Weights of a small self-supervised image encoder.
Model: 13.7M parameters, 32-pixel images, arch swin, activation quick_gelu, patch size [2, 2], widths [96, 192, 384].
Training: soap at rate 0.0025, batches of 256.
Data: trained on fractals drawn by 1,000 iterated function systems, in grey, 295000 training examples, 4.4 epochs.
Rows from block 6 of a small self-supervised image encoder, named by matrix and row number. Rows with one number belong to one neuron. Each number is 128 + 24 x the weight over its row's rms, rounded and kept within 0 to 255. All counts start at 0.
After each neuron's rows are labels from the 100 images, of 14848, where the neuron reaches its highest value: "top examples" is what is common among them. Only what is clearly more common there than usual is listed. The data: fractals drawn by 1,000 iterated function systems, in grey.
# fc1: MLP up (model.blocks.6.mlp.fc1.weight, 576x192), inputs 128-191
# fc2: MLP down (model.blocks.6.mlp.fc2.weight, 192x576, transposed), outputs 128-191

fc1.516 [111 119 126 124 145 100 123 153 128 139 166 165  95 156 107 158 110  71 151 149 115 100 111  94 113 120 135 124 151 138 113 168  89 106 129 132  75 100 111 125 108 135 154 145  78 104 133 132 152 125 190 160 114 116 152 167 149 136 159 126 121 162  97 155]
fc2.516 [126 131 132 157 166 135 119 114 132 112  99  95 166 115 132  76 124 150 138 114 136 153 128 179 116 130 111 123 131 106 176  91 149 120 124 102 146 192  86 150 156 120 140 114 151 147 142 146 131 104  80 122 123 141 127  92 120  99 128 161 150  90 142 114]
top examples: dense

fc1.442 [141 126 109 118 129 169 114 113 141 107 135 129 150 138 106 147 160 108 143 131  99 106 160 115 125 111  96  95 100 130 112 130 146 137 158 104 123 162 114 131 123 122 149  68 117 117 130 142 154  87 129 155  77 123  90 122 137 131 121  92 102  92 205 135]
fc2.442 [128 138 121 147 139 122  98 116 119 169 123  95 109 141 146 131 160 144  95 116 154 122 139  93 115  86 159 128 120 133 132 120 119 104  94 104 146 177 115 155 158  97 100 122 119 163 104 125 123 143 146 146 143 133 148 164  91 121 118 172 123 147 126 145]
top examples: sparse; two maps

fc1.32 [108 181 192 157 144 118 126 127  99 184 134 109 102 135 172 126 164 100 184 108  98 128  77  90 127 131 148 133 130  80 130 135 159 113 124  62 129 134 120 101 143 113 104 106 144 127  84 157 154 134 117 104 177 138 110 139 161 106 106 164 108 118 143 140]
fc2.32 [177 154 115  58 108 116  78 106 162 151 132 122 132 131 134 116 155 206 171  88 101 159 131 129 153 142 138 124 148 106 104 157  94  82  85 103 123 122 138 105 141 140 135 134 123 146 118 151  91 145 105  91 140 133  70 139 141 147 157 117  87 131 119 188]
top examples: two maps; sparse; dark on light

fc1.342 [147 135 121 116 128 124  93 115 132 132 137 103 128  94  94 107 114 120 129 122 153 125 130 144 139 119  84  73 173 141 110 118 151 128 190  85 120  87 131  90 121 141 145 114  93 128  94 177 110 147 132 143 143 125 170 120 131 130 161 133  98 146 131 126]
fc2.342 [130 101 193 135 121 110 140  89 164 177 112 105 107 128 121 111  88 126 114 128 145 116 136 151 115 119 161 144 102 159 100 174 134 114 122 142 107 142 164 155 131 152 107 160 102 115 151 129  87  85 128 113 145 144 141 129 172 127 112 135 109 159 113 119]
top examples: dark on light

fc1.444 [128 181 147 178 147 156 127 136  90 120 105 153 101 154 119 135 132 117 146 145 130 113 114  98 136 133  73 116 151 132 165 150 111 135 138 131  83 139  81 103 163 118 164 141 119 122 138 106 161 141  81 122 142 141  86 103 142 138 112 144 123 123 152 143]
fc2.444 [116 121 109  97 111 157 140 126 161 157 128 114 164 116  84 140 139 137 152 173  71 127 134 155 135 104 173 151 144 126 117 137 191 133  85 131 105 163 150 121 132 158 133 106 164 133 148 106 124 115  97 167 134 129 190 102 111 126 148 126 110 158 107 136]
top examples: two maps; sparse; dark on light

fc1.221 [156 142 111  94 117 138 130 109 137 109 104 138 169 119 102 141  99 181 131 153 108  89  93 145 148 134 132 137 143 109 108 119 126 139 125 119 134 145 121  78 112 109 104 108  74 169 148 126 120 133  97 116 176 112 144 132 118 165  83 139 187 130 142 123]
fc2.221 [181 123 121 115 138  62 120  96 105 101 150 132 104 156 139 118 121 127 155 105 128 118  83 106 130  96  97 136 125 116 109 152 115 139 134 138  88 131 111 148 113 134 104 111 123 157 127 157 101 167 153 138 130 110 168  99 135 129 120 147 109 148 108 130]
top examples: dark on light; sparse

fc1.428 [143  95 133 146 158 137 104 188 117 159 132 152 147 119 122  83 151 121 124 153 120 158 133 109 129 169 135 105 158 117 119 131 134 119 154 133 113 101 139 147 138 147 120 102 154  95 115  96 149 113 131 116  93  99 146 167 124  98 129 130 105 154 120 130]
fc2.428 [129 157 106  97 119 129 130 113 131 135 114  70 127 114 135 181 137 137 137  95 128 120 149 171 113 109 132 134  97 138 116 126 142 106  97 112 113 157 110 121 148 109 146 138 141 104 133 165  94 137 112 145 151 143 136 134 145 154 154  95 130 101 132 148]
top examples: two maps; sparse

fc1.548 [104 117 110 141 129  82 140 126 115 139 135 145 148 118 127 144 158 138 127 155 152  98  89 133 166 113 151 136 154 132 106 143 158 150 152 105 138 109 114 101 145 153  84 161  63 161 123 127 134 133 125 132 113 134 104 168 129 126 110 150 108 136 131 141]
fc2.548 [127 115 121 112 129 114 154 119 117 135 115 123 132 154 146  93 147 186 136 126 136 118 149 110  67 120 101 115 128 119 111 149 128 118 106 135 133 129 142 130 110  96 189 132 112  83 162 112 157 150 119 102 176 144  91 127 154 128 139 161  88 125 167 113]
top examples: sparse

fc1.160 [ 98 152 137 162 129 125 137 150 137 157 131 131 137 122  96 152 154 127 148 140 127 121  82 114 125 103 125 155 105 108 149  78 137 175 168 146 106 125 126 136 134 114 135 129 137 116 113 168 131 136 149 133 124 114  65 140 137 157 127 126 174 118 132 102]
fc2.160 [136 139 105 132 136 159 157 147 120 158 141 108 152 106 134 115 135 137  87 103 129 161 137 105 150 114 139  83 114 145  77 148 111  87 145 137 112 133 155 160 183 123 151 147 138 112 144 126 152 136 131  88 148 186 106 119 146  96 119 172 115 154 118  94]
top examples: sparse

fc1.368 [121 169 102 121 108  94  83 145 128 137 115 124 116 117  99 139 114 137  94 126 111 135 142 121 198 128 119 124 133 147 129 142 111  81 183 163  97 117  80 108 113 138 108 136 133 129 106 135 184 130 138  93 151 122 142 135 104 159 122 130 149 106 126 126]
fc2.368 [141  91 157 147 106 111 135 153 165 107 118 167 125  76 140 116 136 110 117 118 182 125 123 169 150 147 162 131 124 105 105 127 142 114  91 135 167  88 137 152 169 147 144 188 173 163  67 130 181 110 147 139  90  98 116 127 108 135 142 125 157 176 152  95]
top examples: two maps; sparse

fc1.54 [175 147 134 171 139 129 137 131 124  89 139 112 118 136 126 113 183  96 135  92 138 131 112  84  89  94  74 142 106 107 135 145 148  86 115 184 127 148 147 155 132 125 123 122 125 137 119 165 145 154 174 138 107 110 121 126 108 121 140 172 134 132 167 138]
fc2.54 [154 129 159  99 142 139 164 121 135 129 111 122 121 132 110 139 131 131 103 146 115  95 162 162 143 115 136 189 163  83 118 122 101 125 140 116 125 136 106 121 122 142 171 139 135 140 117 101 129 108 115  63 105 134  77 174 186 139 111 160 101 139 122 141]
top examples: sparse; two maps

fc1.366 [109 108 157 120 122  80  93  96 163 126  79 128 148 130 154 153 141  83  91 147 133 107 113 117 110 132 138 119 142 135 187 115  91 117 152 148 137 112 109 144 132 146 143  82 125 107 124 118 144 160 122 104 162 131  73 111 150 116 117 115 167 146 124 147]
fc2.366 [140 124 123 158  98 171 126 134 135 180 159 147  97 123 170 147  95 167 111  89 130 144 114 111 152 146  97 131 115 132 121 129 121 155 158  74  96 108  85 156 121 103 100 135 143 119 156 134 149 125 108 116  91 115 183 144 108 142 131 102 114 129 105 126]
top examples: dense

fc1.230 [145 175 159  85 157 145 170 108 109 110 136  89 122 149  93 109 133 135 129 108 120 115  85 109 117 103 124 123 144 140 119 107 155 117 121 129 121 112 142 118 162 113 133 158 142 114 131 103 154  72 135 127 138 119 113 136 133 155 139 149  65 103 124 102]
fc2.230 [ 86 133 123 104 123 126 120  90 134 137 108 143 123 136 136 116 169 131 117 161  96  81 161 144 112 136 150 141 144 151 113 121 149 137 101 101 160 125 132 126 134 121 136 109 151 138 104 147 123  83 143 136 148 135 116 126 155 114 156  91 124 161 141 171]
top examples: two maps; sparse; dark on light

fc1.452 [136  73 124 123 125 142  59 137 147 132 146  97 148 113 139 113 137 157 130 134 158 167  76 152 129 132 147 144  88 140 131  83 101 110 134 159 127 148 156 109 123 121 137  98 146 149  88 132 167 116 130 157 111  57 133 109 123 113 128 148 130 160 153 201]
fc2.452 [107 157 149 122  83 126 133 126 136 129  98 128 140 112  91 129 120 146 142 102 129 119 168  96 130 145 155 116 148  88 152 152 158 155 153  92 113 121 156 128 113 144 118 122 107 129 166 151  91 153 112  83 174 157 115 137 131 111 118 109 171  79 130  81]
top examples: sparse; two maps

fc1.235 [123 163 152 150 163 141 125 165  99 112 130 149 128 155 178 100 129 126 149 157 152 154 102 125 136 143  94 113 139 141 151 120 132 133 159 121 144 133 159 141 135  94  89 143  88 147 129 145 162 101 132 112 134 152 124  97 155 131 130 167 121 142 135 131]
fc2.235 [153 110  79 112  85 128 128  94 151 130 130 113 140 113 132 115 159 139 113 117 100 141 171 150 132 115 148 165 112 137 126 183 146 126 156 163 100 135 106 140 169 144 121 121 159 102 152 121 145 108  95 140 140 133  71  91 118  99 127 122  94 113 120  87]
top examples: two maps; sparse; dark on light

fc1.513 [148 104  92 119 156 142 134 149 129  97 107 113 144 115 110  89 107 139 108 138 109 106 106 145 142 145  82 126 124  86 100 180 146 164 134 141  77 134 112 134 163 110 111 123 135 141 126  98 111 111 129 141 124 100 144 132 114 135 123 146  92 140  76 142]
fc2.513 [166 136 157 127 115 137 128 112 116 118 143 138 134 102 117 144 132 103  91 115 129 140 125 144 102 155 151 118 117 147 152 113 130 128 152 142 103 157 131 152 159 137 163 143 131 107 173 109 154 163 138 115  98 136 122 180 138 105 131 123 154  91 142 154]
top examples: two maps; sparse; dark on light

fc1.5 [124  98 127 146 125 119  83 150 187 130 137 148 125 150 143 142 122 127 142 120  93 122 120 158 125 159 150 131 174 146 116 123 129 129 133  94  99 118 112  75 133  97 107 106  82 130 107 137 116 120 132 135 111  95 109 162 110 119 168 173 156 103 172 141]
fc2.5 [133 160  85 115 102 140 129 134  62 155  99  78 169 102 120 116 177 135 118 132 118 121 118 105 140 107 103 112  76 144 157 126 135  99 145 127 135 111 111 170 141 116 118 167 119 130  86 117 159 145 115 113 128 131 155 115 130 111 132  98 185 140 102 132]
top examples: two maps; sparse; dark on light

fc1.393 [102 169 129 122 144 121 173 142 138  87 100 141 152 110 120 125 154 171 143 159 107 138 105 146 133 144  86 183 124 139 130 136 118 105 137 187 193 119 164 159 183 110 124 111 107 111 151  74 141 158 155 154 106 140  86  84 166 174 155 106 126 103 164 133]
fc2.393 [109 110 131 132 136 120 162  88 119 133 144 106 109 137 116 154 171  80 110 135 134 103 155 149 143  82 126 109 110 116 123 131 145 104 174  88 111 151 129 125 127 171 115 122 144 162 130 177 127 142  98 130 167  98 125 166 125 146 110 179 113 129 100  89]
top examples: dense

fc1.118 [ 80 114 138  73 157 122  89 117 139 139 131 134 117 152 124 116 128 116 173 128 107 131 132 110 142 133 129 106 160 114 131 123 136 105 108 151 122 159 130 123 110 170 149 126 190 158 111 118  98 144 127 154 142 161 142 131 141 142 120 143 148 160 104 143]
fc2.118 [122  89 151 128 138 130 133 126 107 123 149 115 101 107 107 155  72 120 126 113 161 143 132 109 136 100 132 110  93 122 142 111 137 130 141 138 162 135 132  86 125 126 168 160  83 103 109 117 127 117 120 114 145  99 138 107 127  96 123 127 120 161 108 113]
top examples: dense

fc1.536 [124 117 116 110 126 133 147 136  94 151 133 102 135 144 111 175 104 134 108 129 142 140 131 153 157 125 117 110 130 122 101 118 146 126 129 111 149  95 148 193 142 183 110 156  95 158 161 110 123 163 103 123 139 111 145  90 135 134 159 130 127 154 128  84]
fc2.536 [ 94 137 117 149 148 106 101 138 131 147 148 110 131 120 124 136 119 124 108 144 141 151 149 120 139  88 107 114 103 141 118 120  96 118 141 164 114 125 147 141 129 171 127 189 107 144 141 103 168 135 110 100 132 107 173 112  84 134 158 178 112 145 155 146]
top examples: dense

fc1.317 [102 125 117 103 143 124 141 128 100 115 167  99 130 120 116 106 147 116 114 164 108 147 115 157 119 143 155  75  90 129 104 156 178 138 171 102 110 132 146 106 141 131 155  96 122 156 155 147 135  98 108 165 100 143 144 154 111 126 154 145 124 141 138 136]
fc2.317 [155 123 123 130 148 164 121 152 137 149 101 156 114 114 110 158 130 152 146  87 110 143 119 139 153 130 118 159 112 111 135 122 125 162 109 106 118 150 126  79 116 111 110 124 116  84 122  99 153 122  99 106 131 123  93 142 143 181 141 159 109 155 115  98]
top examples: dense

fc1.508 [173 122 143 114 128 135 151 129 139 111 106 155 102 123 109  83 127 102 102 123 106 158 164 134  96  90 126 130 110 160 124 131  84 125 110 141 137  71 146 143 127 102 166 130 146 157 146 121 132 137 138 145 117 143 102 101 129 161 116 165 139 112 134  95]
fc2.508 [147 103 129 134 109 143 123  92 120 138 155  50 154 125 148 137 155 182 171  96 127 110 130 132 143 118  91 112 127 136 147 135 118 162 167  77 102 134 123 124 102 128 141  77 139 133 126 187 120 130 165 147 147 107 177 156 122 128 120 116 121 128 148 114]
top examples: two maps; dense

fc1.150 [141 129 112 134  94 151 120 132  96 156 103 143 102 107 148 123 140 131  88  98 128  81 137  86 158 185 142 110 102 132 127 110 123 128 119 157 150 141  98 114 102 139 133 133 110 140 139 135 146 128 128 130 141 122 160 125 141 122 139 120 164 116 115 132]
fc2.150 [127 121 149  67 113 115 130 135 149 124 183 123 126 131 117 115 130  76 134 104 109 152 106 157 112  99 114 102 132  84 141 141 120 151 134 125 140 151 118 159 159 121 154 120 123 142 108 135 107 121 137 152 120 181 127 115 107 126 110 147 108 140 127 117]
top examples: sparse; two maps

fc1.258 [ 78 144 144 124 150 104  86 121  93 158 127 131 110 146  88 131 115 128 148 167 118 136 152 126  89 103 112 111  98 113 161 130  96 126 118  97 149 114 142 109 155 123 126 116 144 162 132 121 106 112 108 115 113 104 122  98 158  97 143 116 143 159 103 147]
fc2.258 [148 106 159 128 130 157 114 153 134 124  97 105 113  97 153 118 115 150 134 153 115 126 129  94 122 141  76  90 106 144 153 140 115 152 100 114 154 164 166 109 153  83 148 139 100 138 144 172 148 128 158 126 135 116 108 105 151 118 103 136 160 140 105 101]
top examples: dense

fc1.326 [110 119 118 115 140 123 117 113 138 158 112 145 112 149 130 137  97 112 126 118 184 106 131 138 114  66 125 130 130 105 109 179 138  98  84 130 134 170  66 144 125 162 151 112 105 117 151 125 160 139 105 117 119 137 153 133 105  90 124 163  84 176 136 114]
fc2.326 [144 134 122 149 107 144 125 116 100 123 136 127 113 110  95 122 152 132 148 118  87 101 110 138 141 163 142 143 101 150 140 128 153 124 174 112 142  95 103  90 104 124 113 112 142 132 103 131 122 121 146 126 105 152 113 145 113 118 165 110 154 130  97 117]
top examples: sparse; dark on light; two maps

fc1.547 [120 135 159 137 132 125 141 130 144 158  93 152 145 113 130 131 111 117 170 148  87 110 103 110 150 128 138  92 152 155 131 109 133 168 160 140 144 121 109  91 150 155 133 121 186 165  75  90 111 148 111 112 112  95 119 105 135 132  88 123 122  99 188 135]
fc2.547 [114 149 117 148  70 166 123 123 116 168 132 143 150 142 122 114 153 121  99  82 118 108 128 142 126 117 149 142 122 138 133 156 121  94 132 134 140 147 141 121 111  92 128 172 102 128 122 136 128 139 165 119 130 109 135 185 169 101 127 112 129 105 115 136]
top examples: sparse; two maps

fc1.523 [149 100 143 106 126 152 100 120 101 129 119 146 142 100 121 161 150 123 138 141 154 102 164 109 168 123 132 106 111 152 106 134 115 131  99 134 158  98  93 126  93  81 150 122 115 200 138 120 174 120  96 154 144 144  95 156  79 140 166 159 128 157 152 116]
fc2.523 [113  91 120 107 148 144 142 124  94 144 177 174 144  77 126 141 123 104 156 157 144 127 142 180 155 124 142 115 106 141 106 151 145  95 124 135 130 123 112 127 125 122 100 135 134 103 114 110 107  99 143 133 179 137 107 153 108 134 151 119 102 132 133 117]
top examples: sparse; two maps

fc1.56 [105 120 155 166 164 126 139 138 119 114 110 155 148 121 137 149 169 172 136 120 105 105 108 154 145 127 143 152 128 143 160  55 151 131 153 143 130 117 129 154  79 162 149 126 105 120 129 125 107 100 102 163 107 108  88 113 142 106 124 152  93 140  83 153]
fc2.56 [115 149 139 106  69 141 101 121 153 132 154 168 116 175 147 141  99 133 123 154 107 119 119 153 124 130  94 158 147 144 167 140 120 126 133 117 122 124 129 128  94 166  88 170 172 132 123 103  81 147 139  88 116 110 140 141 175 143 119 172 161 124 108 109]
top examples: two maps; sparse; dense

fc1.94 [143  74 142 123 120  92  80 119 104 163 154 147  87 112 127 153 164 138 126 138 113 127 120 112  83 137 125 145 111 112  95 111 103 181  98 146  92 108 124 117 124 168  94  83 116 196 140 108 147 150 143 125 162 121 148 112 115 173 169 118 114 147 106 126]
fc2.94 [152 112 132 126 138 120 102 123 110 126  83 145 103 117 136 108 132 126 121 103 149 142 156 153 126 157 157 149 130 144 133 120  99 132 103  76 118 146 152 129 114 138 161 125 104 107 110 135 105 132  98 139  94 135 125 128 124 116 117 125 127 144 120 101]
top examples: dark on light

fc1.208 [100 120 137 110 127 155 171 139 116 102 150 129 120 122 144 153 127  97 131 136 132 126 142 123 117 115 142  73 101  89 100 170 144 105 157 126  96 150 100 139 138  87 125 160 114 128 126 167 134 153 114 145 166 154 111 133 122 153 149 139 113 129 139 100]
fc2.208 [149 123 101 131 133 137 110 111 166 146 164 146 138 100  86 125 125 211 147 101 137 171 158 105 116 118 154 105 115  95 124 148 131 136  96 144 119 140 100 148 157 136  89 163 134 175 120 135 119  81 132 105 164 114 105 101 112 131  84 133 119 141 120  92]
top examples: sparse; dark on light; two maps

fc1.255 [ 99 133 112  97  85 127 136 122 156 131 166 141 121 137 166 136 168 161 128 149 120 102 126 103  71 119 118 144 154 137 107 155 116 141 104 152 128 200 121 143 123 124 102 146 116 135 123 135 161 100 128 196 132 194  78 118 102 121 117 148  81 115  98  88]
fc2.255 [141  92 122 144  91 149 147 104 118 138 101 105 122 118  99 101  61  94 121 115 123 101  79 151 121 117 145 114 133 159 121  95 139 115  94 113 129  78 158  78  86 155 123 100 147 129 134 100  94 136 158  63  57  70  88 122 135 144 107 125 129 151 157 135]
top examples: sparse

fc1.57 [148 146 126 145 137  99 122 121 148 112 146  78 101 124 149  92 143 164 106 157 139 132 112 128 159 105 141 151 142 116 120  84 164 101 113 114 124 114 149 165 105 122 177 136 116  74  95 102 129 148 155 139 108  88 109 123 141 136 153 122 114 154 122 130]
fc2.57 [ 83 104 136 117 124 129 123 136 149 106 140 153 139 112 122 108 126 115 147 128 110 119 113 166 104 119 127 133 118  99  86  97 127 168 126  76  84  93 129 117  65 150 160 129 142  98  97 130 124 117 149 146 132  97 100 124 112 160 135  92  98 168 159 119]
top examples: two maps; sparse; dark on light

fc1.12 [117 133 128 108 136 150 163 163 184 101 115 134 115  93 122 182 116 107 125 162 147 155 112  83 163 121  96 147 117 138 197 158 168 107 164 153 145 149 124 116 149 170 112 100 122 132 163 144 150 165 154 117 134 143 157  91 148 114 119 113 128 130 130 113]
fc2.12 [143 126 146 123 141 121  74 135 120 167  92 137 156 145 155 111 120 129 109  97 118  98 146 135  87  97 151 131 145 128 126 101  99 149 134 148 154 152 104 138 119 119 109 138 134 140 110 100 131 130 107 154  69 129 132 174 118 150  81 122 175  89 116 100]
top examples: two maps; sparse

fc1.330 [156 121 112 149 135 104 126 131 132 129 130 150 153 139 116 127 109 105 156  96 162 142 123 154 128  80 104 117 104 132 153 173 123 105  93 123 129  99 122 119 118 154  72 140 150 140 111 153 117 131 141 135 137  95 113 127 101 121 125 175 141 157 134  99]
fc2.330 [104 121 128 133 124 192 108 167 124 138 144 109 110 135 145 145 113 128 136 110 146 130 138 119 111 161 183 168 146 134  81  97 151 162 140 161 153 170 136 158 109  72 155 137 112 104 146 122 159 125 141 132 150 120 136 124 157 127 155  81 132  82 114 132]
top examples: sparse; two maps

fc1.455 [ 94  92 120  96 132  88 119 130 116 132 138 143 120 116 162 147 124 120 126 118 164 119 134 142 152 125 100 119 128 123  92 185 149 131  85 149 100 104 149 126 112 136 158 136 158 129 146 171 160 117 132 137 144 104  94 148 149 116 119 110 115 108 123 120]
fc2.455 [135 121 129 160 142 122 144 134 134 122 122 126 130 135  95 141 122 138 119 133  64  83 134 120 145 144 138 115 103  89  83 102 122 141 201 159 161 152 126 149 146 125 134  89 117 122 155 130 106 109 127 143 128 128 116 150 126 172 170 170 129 164 154 141]
top examples: sparse; two maps

fc1.151 [163 115  90 113 128 150 117 122  69  97 126 155 151 121  85 116 150 119  97 141 102 153 142 167 115 124 124 118 106 107 168 142 112 124 166 117 117 124 107 136 100 119 138  99 142 116 137 170 127  93  95 142 140 162 125 156 114 103 165 128 112 142  76 128]
fc2.151 [138 127 121 119 115 112 110 148 130 131 179 144 159 154 145 110 153 151 154 129 142 113 126 125 137 140 102 159 149 169 122 122  92 136 108 164 180 166 124 123 130 136 131 130 170 150  77 145 121 116 136 123 124 125  75 106 170 124 144 141 127 130 169 139]
top examples: dense

fc1.429 [158 183 113 108  95 124 134 135  84 138 113 101 176 109 118 106 134 141 170 143 153 113 133 142 126 150 133 108 136 163  99 101 159 125 109  82 153 105 101 133 133 156 114 106  94 116 128 103 124 152 127 132 144 159 119 171 120 142 104 149  99 134  99 127]
fc2.429 [ 67 122 145 109 142 136 138 101 103  83 138 141 118 150 111 162 137 147 101 115 129 171 148 123 137  64 140 121  98  85 179 149 116 152 166 156 129 149 122 120 155 120 150 145  99 122 105 136 129 131  81 146 114 156 119 136 157 119 137 129 146 143 110 138]
top examples: dense

fc1.15 [106 149 161 116 134 115 148 120 142 107 120 168 127 105 103 148 130 165 160 157 129 145 161 144 122 126  88 148 135 105 104 110 130 148  87 119 197 126 120 165 118 174 127 106 113 132 168 120 159 116 118 136 113 117 124  96 137 141 104 171 123 148 129  88]
fc2.15 [182 127 105 137 132 161  69 150 148 138 132  76  99  90  90 129 126 131 133 111 142 137 125 158 101  93 103 157 141 117 121 159 103 129 157 119 130 113  76 118 146 133 121  95 142 131 138 112  87 177 145 130  87 168 130 140 151 138  94 161 187 114 107 141]
top examples: two maps; sparse

fc1.520 [ 99 165 103  97 171 127  83  95  98 135 141 142 149 131 100 149 163  89 127 150 146 111 126 115 171 159 137 122 147 114 135  94 105 116  89 174 147 123 139 114 150 126 127 142 123 104 163 143  94 117 102  85  72 147 125 164 160 135 133 103 122 114 138 112]
fc2.520 [164  81 161 165 105  98 178 163 164 140 126 101 122 131 161 139 101 176 127 127 141 161 143 147 102 111 152 150 104 132 111 192 133 145 151  79 129 118 130 134 132 148 135 122 121 142 130 127 167 154 132 157 158 114 142 111 124 123 123 154 137 167 105 116]
top examples: dark on light

fc1.238 [132 139 123 168 134 115 134 143 114  99 148 114 168 148 109 163 112 134 126 111 139 121 108 149 126 110 142 115 150 145 133 142 189 126 143 147 115 130 123 127 108 116 201 147 149 151  96  86 171 140 120 161 152 112 110  81  95 138 105 133  98 105 142 108]
fc2.238 [119 147 132 127  49 114 126 171 131 126 126 166 119 156  51 127 116 143 129 115 154 152 144 142 136 134 154 110 145 116 108 134 117  93  76 122 174 100  92 150 140 167 139 139 136 127 155 102 104 116 142 116 103 136 104  95 163 117 165 146 172 125 105 125]
top examples: two maps; sparse

fc1.422 [ 96 145 140 123  76 129 111 145 127 143 139 122 142 136 158  78 111  97 127 106 149 135 142 137 144 108 166 145 121 163 161  95  95 119 159 146 158 108 105 187 127 126 133  83 121 137 138  94 130  90 151 143 178 136 173 134 104 147 122  97 108 154 116 143]
fc2.422 [163 121 101 113 126 142  97 117 138 125 166  74 137 137 151 155 143 140 146 121  88 134  80 111 123 145  64 105 116 147 164 148 127 170 136 119 126 161 157 119 118 122 156 148 133 107 138 118 103 148 118 119 145 121 128 130 105 152 102 115 125 143 147 130]
top examples: dense

fc1.65 [ 98 136 154 136  98 121 105 188 110 133 149 130 137  83 136 198 130 151 169 138 116 120 119 121 159 162 123 140 131 152 175 117 153 112 138 141 100 113 163 142 114 134 115 121 134 167 112 107 144 151 131 134 129  73 148 124 174 156 140 124 104 117 144 122]
fc2.65 [153 138 111 125 107 156 163  92 143 142 141 118 125 137 129 134 160 142  90 152 154 157 116 146 135 123 155 143 147 107  87 140 121 156 135 135 136 141 129 100 141 156  91 124 102 128  89 176 151 113 144 118  97 139 116  86 128 132 110 103 138 135 113 153]
top examples: dense

fc1.115 [109 141 116  69 108 122 145 136 198 134 155 101 130 126 165 147 158 130 172 125 125 127 102 156 123 113 107 123 128 141  99 103 119  99 112 142 162 107  90 164 126 152 133 166 155  98 158 167  98 102 141  91 132 150 159 146 117 131 160 123 166 145  83 118]
fc2.115 [ 96 122 146 150 148 106 114 136 124 133  95 140 109 112  94 122  72 102 120 126 150 167 147 115 155 131 169 107 118 105 129 133 119 143 128 118  95 134 151 112 126 119 173  96 104 172 114  76 112 130 144 160 105  93  89 126 150 156 130 111 126 128 169 140]
top examples: dense